config.toml
n_mels = 40
input = "log_mel"
win_length = 400
codebook_size = 256
activation = "relu"
mlp_ratio = 3
moe_every = 2
positions = "conv"
ema_decay = 0.999
steps = 7600
batch_size = 64
epochs = 12.5
final_lr_fraction = 0.05
Rows from block 5 of a small self-supervised audio encoder (BEST-RQ), named by matrix and row number. Rows with one number within an expert belong to one neuron, the router's apart. Each number is 128 + 32 x the weight over its row's rms, rounded and kept within 0 to 255. All counts start at 0. Numbers have three digits each.
Before each expert's rows are labels from the 100 clips, of 14976, where the router gives the expert most weight on average: "responds to" is what is common among them; "loudest" is the band of the loudest frequency at the time of the peak. Only what is clearly more common there than usual is listed. The data: telephone keypad tones over noise or synthetic speech. In brackets: how many of the 100, against the usual share in percent.
# router: slot weights (model.blocks.5.mlp.router.weight, 32x256), inputs 0-127
# up: expert up (model.blocks.5.mlp.up, 16x256x256), inputs 0-127
# down: expert down (model.blocks.5.mlp.down, 16x256x256, transposed), outputs 0-127

# expert 7
responds to: white noise (83 vs 17.3)
loudest: 4000 to 8000 Hz (48 vs 9.2)
router.14:122106133172177160130179107110179126103137163130082120136114132084131127176180156199094118149137154114097172154142110138099100169164123129174150152170166106149093118127172129075163115097116143097195106195163130170136072114144122140153089116083149160154146169094123105116118140083082150184139111148104144086092149190097084157186110147114176162156170109145135139153132142105097099138145
router.15:103139143075152166088165107088142113147122166098110169120133192123147115076151202142089059174113156126119160074141160138087067097131168191145156128172197116134102111113123167072140101159095169127173121139104163150145106092128137140126132134031155124156157141112112146143158131033126121172181125148106128118181123149121127228137138134150140098128144118141173162146092162092095100159124
up.0:060157154129130117148126169088131145142060106115185111148072126122049099110138118074146132119109171185141110167045109113081222144124139108066143154123124117249130135152042158119123127108143133129098139081136129130110129129119118135118180123124124098065132146089069119128076087114137101120121131127129125126125123040155182126150103116131104136099128101139122109102129142124128065115033
down.0:121135115159115241132184153132167134144109124132123126162106142184123134052171052134125112109133042129135128126150132174083125127120124127116092086148103138131111173166079169125063117126131137136128185094118123207129142129137119162152114135152135219110140128165140089107128125128136121114123131049095126123080106121123129142079129081154142135137029102123054122048142095128212123107174
up.1:072141106125130117137110146126130129125126129126152121129128129130126126127130128046193129127007135127138127122130117126000131126127128104127130129127126127129129200126129130100125126126130104129128125117090126126118000128127130127127255126127113086127131129126117130130011128128129127126127128126133127130127235125124119126129126127174128131029129131000128132123126129128125126129050
down.1:128128000128129128255129129128128129129129129126128128128062129128127128129127113128128105127076132129128128127128128127128105128128128127128128128129067128128128128255128129128128128068129128128127128128128127127128128127005128127128129128128126128159128128130128128129128128128127127127129128128128128129128129126181128127129130127129128088128172130127128128128188211127129129056128
up.2:130120098130125131147184138187100228126124130177107127089131125094131130093073101143127075130130102137122130051127179136082117129127137129092093048137124101111114242130126121127120129147112129111131141136106133223140097125125161127183081183144104089138222128121135055132128120095131140151179116112112143074116113147127127164123192131173248075119111097128128124128144130132211146028157
down.2:135062068128054111164123156091123116102145108134135111142164123134118120122102062127129196107129130017078164152130134106140146155150081101171135089160125134077130116148111145092114085106112092128173072208137124135082120127062112000125117117125129148097118156114134124125143121137142089134149133125164129122113176126136111127135131123092122242137130142114196144149056135116082142112147
up.3:128129149101128126128128166020128128128128113110129074128127128138224127128128128126158128128080150128128121128128128090128128126128071087128127128150128128128128128167127223128128127128129128128127127128129116128128080127128132126128128177128128120128128148128120128128112127128129152128128128128155128128128194126128128128128144127128128129121128128011128128128000128128126128128116
down.3:172128122128128128128125128131106202128104128128128127104128128128128167128129129128128112128128127148122128128128185112134107128136128129085094127130128127128128128128128128128125128128095127128129128128130129128128085128125128128128066128110221128004128128128127194128128128128128127167128148143126128129128128128128229149021108129128128127128128128207127168087128127125124165056000
up.4:146128147117155127101077168057128135130115127127111151139100168192185131128164126130150178132106118126175138171139122128185135119086115135151115226135165141178123049126084119124144067093171137078076146084119105095138122129140133160182171131115122179141116126195120133178144161197092141081129123140127132131146142099202100065150126144100146162118095145127160128112094136134166109163136
down.4:129151111137123144123128198119100128169175115226150081069124082138027129098100128117096069170111125126139084136213170146151101156082130149134129137129161144132089167208120182128131125129102132138132132092083131138122131088127176180153120112199080149062178130132126130186143128109102143128132151126121155141132112158150111145099119151125157084080074137132080153157133110080124115113137

# expert 8
responds to: number of keys: 7 (51 vs 11.6); number of keys: 6 (35 vs 10.9)
loudest: 500 to 1000 Hz (58 vs 22.3)
router.16:164108120120119092138142096161198128136152147150118166135164119091130196126133137114149157199145124118065121184128146164137079166120096168125132117119157126126139126101150083143204175163121120140150125141170123102114125154136114120103090108184128126124125104124169108132139173108120130180213107175085061110131120161147095120167102184096091135127172130159136180155077104162130094116192
router.17:100090155092139105112143110164109143062088129137103123067123075057134100160157115117154142152144077153115147073140170105044123177077133156137094132091123110123127128168125087138143089134134108156131048154162129115120117123120094180141058094113195136140143212064082121160049123132120128127129098125126147126144176147100180112135166159150174138131123116097105129069141148168120143118123
up.0:126131137130125124125049129110133121126130133113147111132129127123129103000130129078124133130119130142217126122126127122000127135029126115123135125121127102125114126136084155128070131062125123123124125093127133131132106129117127118108128121118132111120131127128123156120047126123132126130127127142150126134128123073126132134131122109124126132073137132128122125133132118188144092116119
down.0:136143113128128113120131128139134120141025122121128145132124131100146129134160104132131131104132121113125119159153135128157123121229129103101136120124129128123112048065124178142116126137135111120140127117115186129208175040134108116117100131084016112136020126255127129123147019128112121081129125127132124111125124113128127122144126128159151141113218130135136131135129132104140199122145
up.1:128128128129128127128128128119128128128129128086128128128126128128128127128255166128128000128128255128204228125128128126156128128128129061159128128128123127128128128163128132128127127128127119127126121128129128134128128128126166128128128128128128128128128174128128128128004127128128127081128128128129127128128134128127128128128128127128128128128128095128128128128127128128127128127092
down.1:128112255128128128128128128128175128133118128255128128128119128128047128128128128128163128128128128128075084128128128128128128128128128128128128128128122128162128128128128107136132128128128128128128128128207128128128128137153128128128128128128128128083128128128128128151128128126127128128128128128128128128128128128128128128128128128128128128128186146127000128128128128128128127128128
up.2:127145129136197127129127150128129128127128062117128128129128068129128113128254155107146127015117159129142128129103129129110131066123179043128127129143127127131133128163111138127065125099129128125107122128083088128128123128127063128109156129127128080127126227128092124172060119128184128128128127128222128127132132121089105104083104115127128130109129128102130064128083167119127112128115
down.2:128129131106129127109127091115082114129117166133182128148128140181128255059128127127095136087069101128137056146116124127127129128128135126128084120104128127129129127118138129128127128128128128004117240132072129163213116135128128128115090127164129112097128128133102128129128137097127128142128129129128037117128127130000129057128128111059128129128128130175128126091128126127128173128120
up.3:115149142136127080124163117127145129138112134165100128108136145115128126134185192125123125127127162121145091143151131070127125092150132132128122112146131127136175132101115159124113166054122040161108108132206126134061141133174127139161163133082151133131125156132127139177113144124125137122121193127132130169185131129047158093131100132005113171139103178168110130132144141118091135235141
down.3:138102137072201105130122107132175138131071107131137124135132117105124100130136143139068000054200156133162135132138145121089106140119188135101108188224152121114123054106124127114132078132130128114133140200170121062125115125160165162132134151130120128135143145143145184135127163090110084113011114145086153130117125137151133178068156146102135134130130167127116060183104127134131145136073
up.4:126130130124129130126126130127130127127126126126137047130058130130130126128130154126129126126126255130130130128128139130107130130130128042129129131127126126130126112129126127127043127128130130128128126125128127130129127130128130126126129128126128126129126126128126128126125126127130129126127126126128128126127129155130126126126130000165170130126130129105128165129128255127127126128126
down.4:129129128128128128128049128128128128127129080255128129129128124129129129129128128128157043128128102127128128129128128129129222128129128127129049128127129151123128235129127129128128127128127127172116127130127128128128129026128000127084127126129129128128127127131128128127129110000129129128128126127171128128127092129129128129127000128127127129129129168128128128128128130129129129129129

# expert 9
responds to: number of keys: 1 (37 vs 10.9); thin (high-pass) (35 vs 12.3); number of keys: 2 (30 vs 10.9)
loudest: 4000 to 8000 Hz (31 vs 9.2)
router.18:140128134208139154212144118091122139091140079085072111161154128119133093063172133155096129120179161199101116137150133101102110117175127115100143109131103138149132128124145095143124139108118204100128164163095108196174097168120120128139204134121176079114133095128168108154119126129154109128148106096146159125103148107109098145154117137119151169156121152072197111129150192150128191163143
router.19:110169121100141150163133140091096159149142166132092216132141082115126103120174150188118150147169090140095088145124150111136160114133161137124149120136138150180153104120191117102154112150155135148082139126081140124185120106165117121145143134186102125133105121111123143166145102158109111094103185083150203087051100067120159125155166078091139138159112102084161100110163128178104225177117
up.0:099156146100107135108124170076108095066087146134125100147125131154119055170108151116205146113134131202126149136027098139090085117079130149149151170000144144116127130141145102125145119099149130125117050128130120142129129130092093111119126109121129128151133216077104126125128111134174089094189118176103135119152170185177128173094140130163111127138123134130140077170123145097148085126141
down.0:110133112112151171125111098110191132129147151158117136079106149118129128166138141125154071167127108088126154156188128202124169127137123112119118095133150134107138155179186158171114148107134099101127158133175113129120129111143127111032078127153124147160153130092158127099133136204175122110104124105110132099145146177147141145116129075167103111164084125123126108124129085104150130103144
up.1:107132130112108040135114177132115173117121125180186117110137135125123130255095237006137101136108128128139204120091223128124125126139126131102080131119128077196100140155131108131150083096170136130248129124111142124105073139121143127126152140130153117097130208095112075049113129071128118138124122118130128160106120142106129130099149127140139078133133122147047133129121068130121112113128
down.1:170078094143134124108112136127116127121084117123112119156152109128124113133121131115131181029118162125124119106116113142134130115135061180129110139149132065157152134085223118131131130134203183148200104147122144126107138119114157135119145132119127129128121163129073128166126145122139142136127168143117101128129137174092136132129125125182128117188090147156132100089132130107128079136123
up.2:072111125130158102153031132129129135021135122123135079123129127137129057142156144098148119132126129131138149045048136129129127127134123109156060126129127001127126119146062130128146125140167153126164119125238125125039127136128136163142129131122131104126160133130123128125124114128129130132072125173021125127131135128137123130106144016126130125121160150137127129127070124131110052131119
down.2:125070128174125131131069108076137130145128131176126105106128103127212130127159127120133143124105133120134124132119095142128129143127014112128134120124131126143129125136125127128127127005089127115119124218128129112178121130154135122126142123137127144132106128121000129125123064129140129117118131120140045113113130158149121144058120079125113131107128129156169130138128142133131130053111
up.3:126126130130130124126071127130126130107126127143101126129127126130131151117126143126163106126126130130183130126126130130126127130126130130130130129126126110130130130177126126127130097130255130130130126130130126126126123255126130055134130127126126126130122130138126126126106126126130130130126051127126093126130130130126126035126130126086147126129130126130126135126048130126129127095126
down.3:126129106127141129127129128129147127164127129129127127115129129128158129127000128129134127192129129127127127129127127128155128138128172179126127127128131130127141128127129127110129129127253127128127129127127129129156128129130044129127128126127122127130127126129129127128128129128130124127129129121000130126128128069128129129127109128130128154128127039128128127255128123129130129127127
up.4:128128128128188128128095133128128141154125128128128128128128128128128128128128128128128128127128150128178128128013128128127118128128128128122128128128128105128128216128128128128128127092128128128128027097128058128128128128128255082128076214128127128032128187128128128128128128128128128128128128128128017128128128128128128128128128128139128128128128128110129128147109128128123128128128
down.4:127128128128128128128128128128128128128128128128128129128153128084128128128128114128128128039128108128128044128127128128208128099179128128128129128128128128128127129109128128128128128128128128128216128128129128128128128095128128128128128091128000117128121128128139168123128128128128128128162137128128128127128128128128128141128128128128128128126025128006017028128128181128128134128128

# expert 11
responds to: reverberation (98 vs 25.1); thin (high-pass) (33 vs 12.3); number of keys: 9 (32 vs 11.1)
loudest: 1000 to 2000 Hz (68 vs 24)
router.22:141103120156079172187131131184131107155127062203173147125098157123081149097098115130057075113120131104153140115172158079127145172148119144119134127136186118082127111063113137142150134176114131123113182067132145105100180107118097124152141137151138160114138110103078152118160103123132126199092161124052149172122143080203145121152144130116149147105119091103134156166140113057102137143204
router.23:150091084117144127105167090159112118192140157129121169115169100163193132093112114141079104127120139191171101177105153146171096056125160166170162114131104133138071141137126080106105096105107092052137132098117122174119117125127103175137150159146092102118131141184135078149088096074131196136126105156147159111158093106131182098076145125162109098088129174157121103152133172208127123165114
up.0:126130130126126126200130126126147255126126126126126126081130126126130126130130130126130126126024193143255126130126126130074129126126130129149130130124130126126130127126095126126126129126130126126130126129126130130129126123126130208126122130126129126126126204130130130130126126090126130130130091106130128085130130130129126126129101031126130130126107126130129100130037133130129130126125
down.0:125119125131131125131125125125131125131125073082131125125126131131131125123130125131125125128124126131129125196131126125129129131131113125125130125125125125129125131128131125131125131125131129128125127126000130127125131080131125133125131131125125129255129125127125131131107131099125125142125131127130131127131131131127125130131000130126131131125131125131125126131131125125131131125131
up.1:117125136128128100128127129127137145000128128076128123124128126127128127127128128049129127127123133169128166129127128128040169128128156127127128127127123128127145127129052120106109127125138129128129115154127088141128127127114126127127128127128149127089127179128127122127056127128126128110255127129131126128128230123127127133095128127128129128128129128127128128127127128128070127127127
down.1:131052156128126127138131053116140060140130127127129128127128091128094107127127142072143126128128126129127113219129129243142123128130118127128117128047128172125077125106129117129128172127159116144144145132143105127124129127061128137099186130131092128127113127083128127118129106127056145090116144087127035128143133128122127127140129127118128128129126128129132124127098164129177126162129
up.2:060103125131138127103078121099221134098130129125160136153050190166147115130122137132123156103032124136223082174118138132128141160124176104126127110148016050186124097127125094122215130147133165160145125124117107084123100133089161121139120133135144137097057158135107130112136129166142142065104131099115129129129133115094101099133088065151128133158136135103101154070107154188061129112128
down.2:131070085128157097116102054108131112100151110100147136170183136153138129133155160109207106158124125116114132068101187138160108054097150141150132125125090118084118091178137102142106112133193108125168068099148010123093070147134152243142126109142142233114132138151150124088128128118161117131106170161086171130128129149129107186116125083148139139155155158145091115103133132125058127134151
up.3:096120127129131085190088140105151127116118128129128092123166141145226105146128203101139135133100142121134141139122092131077129131138117117130067128132128046149130117132025130126135119123133129130133114135133110128114129134131139114141128127132134119129134132126108097124123131095121224073158122125129123114135139082124128123124146124130198255130138141141137141121090127123125105088120
down.3:093142156121142121132136146128130148135130124117153131140255133110129119131064183057159118128129140129123129134132125121134059190124133132136147116037111043119128119114181077116154120055204132101131137139161109102129120116111042149131114110128137123144129106133113121128137113124134132183133121130114087130129156128127114179141137130203137085171033126081143135109126113144140100071139
up.4:119138129127153127129129128129140129128127128119129128127110128128169127129249129064187127128127174129132127129109129127128129129110128078214053128128127102129129129127032128127128127127163129138129000128128113128127126133127129129127128126127149127127129129093165032127127129111127141128129130198128127084128185129127127129075119071128128127129128145112129081127126127160127088111127
down.4:128128128190104104129046185128128128128128106128162128125128128128128128128078128128154128127127128128154192128128128112169128128000128128128128128128128085128128128128128128126128043128151128129128128128113128128106128128126033128129128128128128157128128128128128128111128128128128128128128165128128071128128128128128128128128128087052089125126134128170128255128000128106127128128128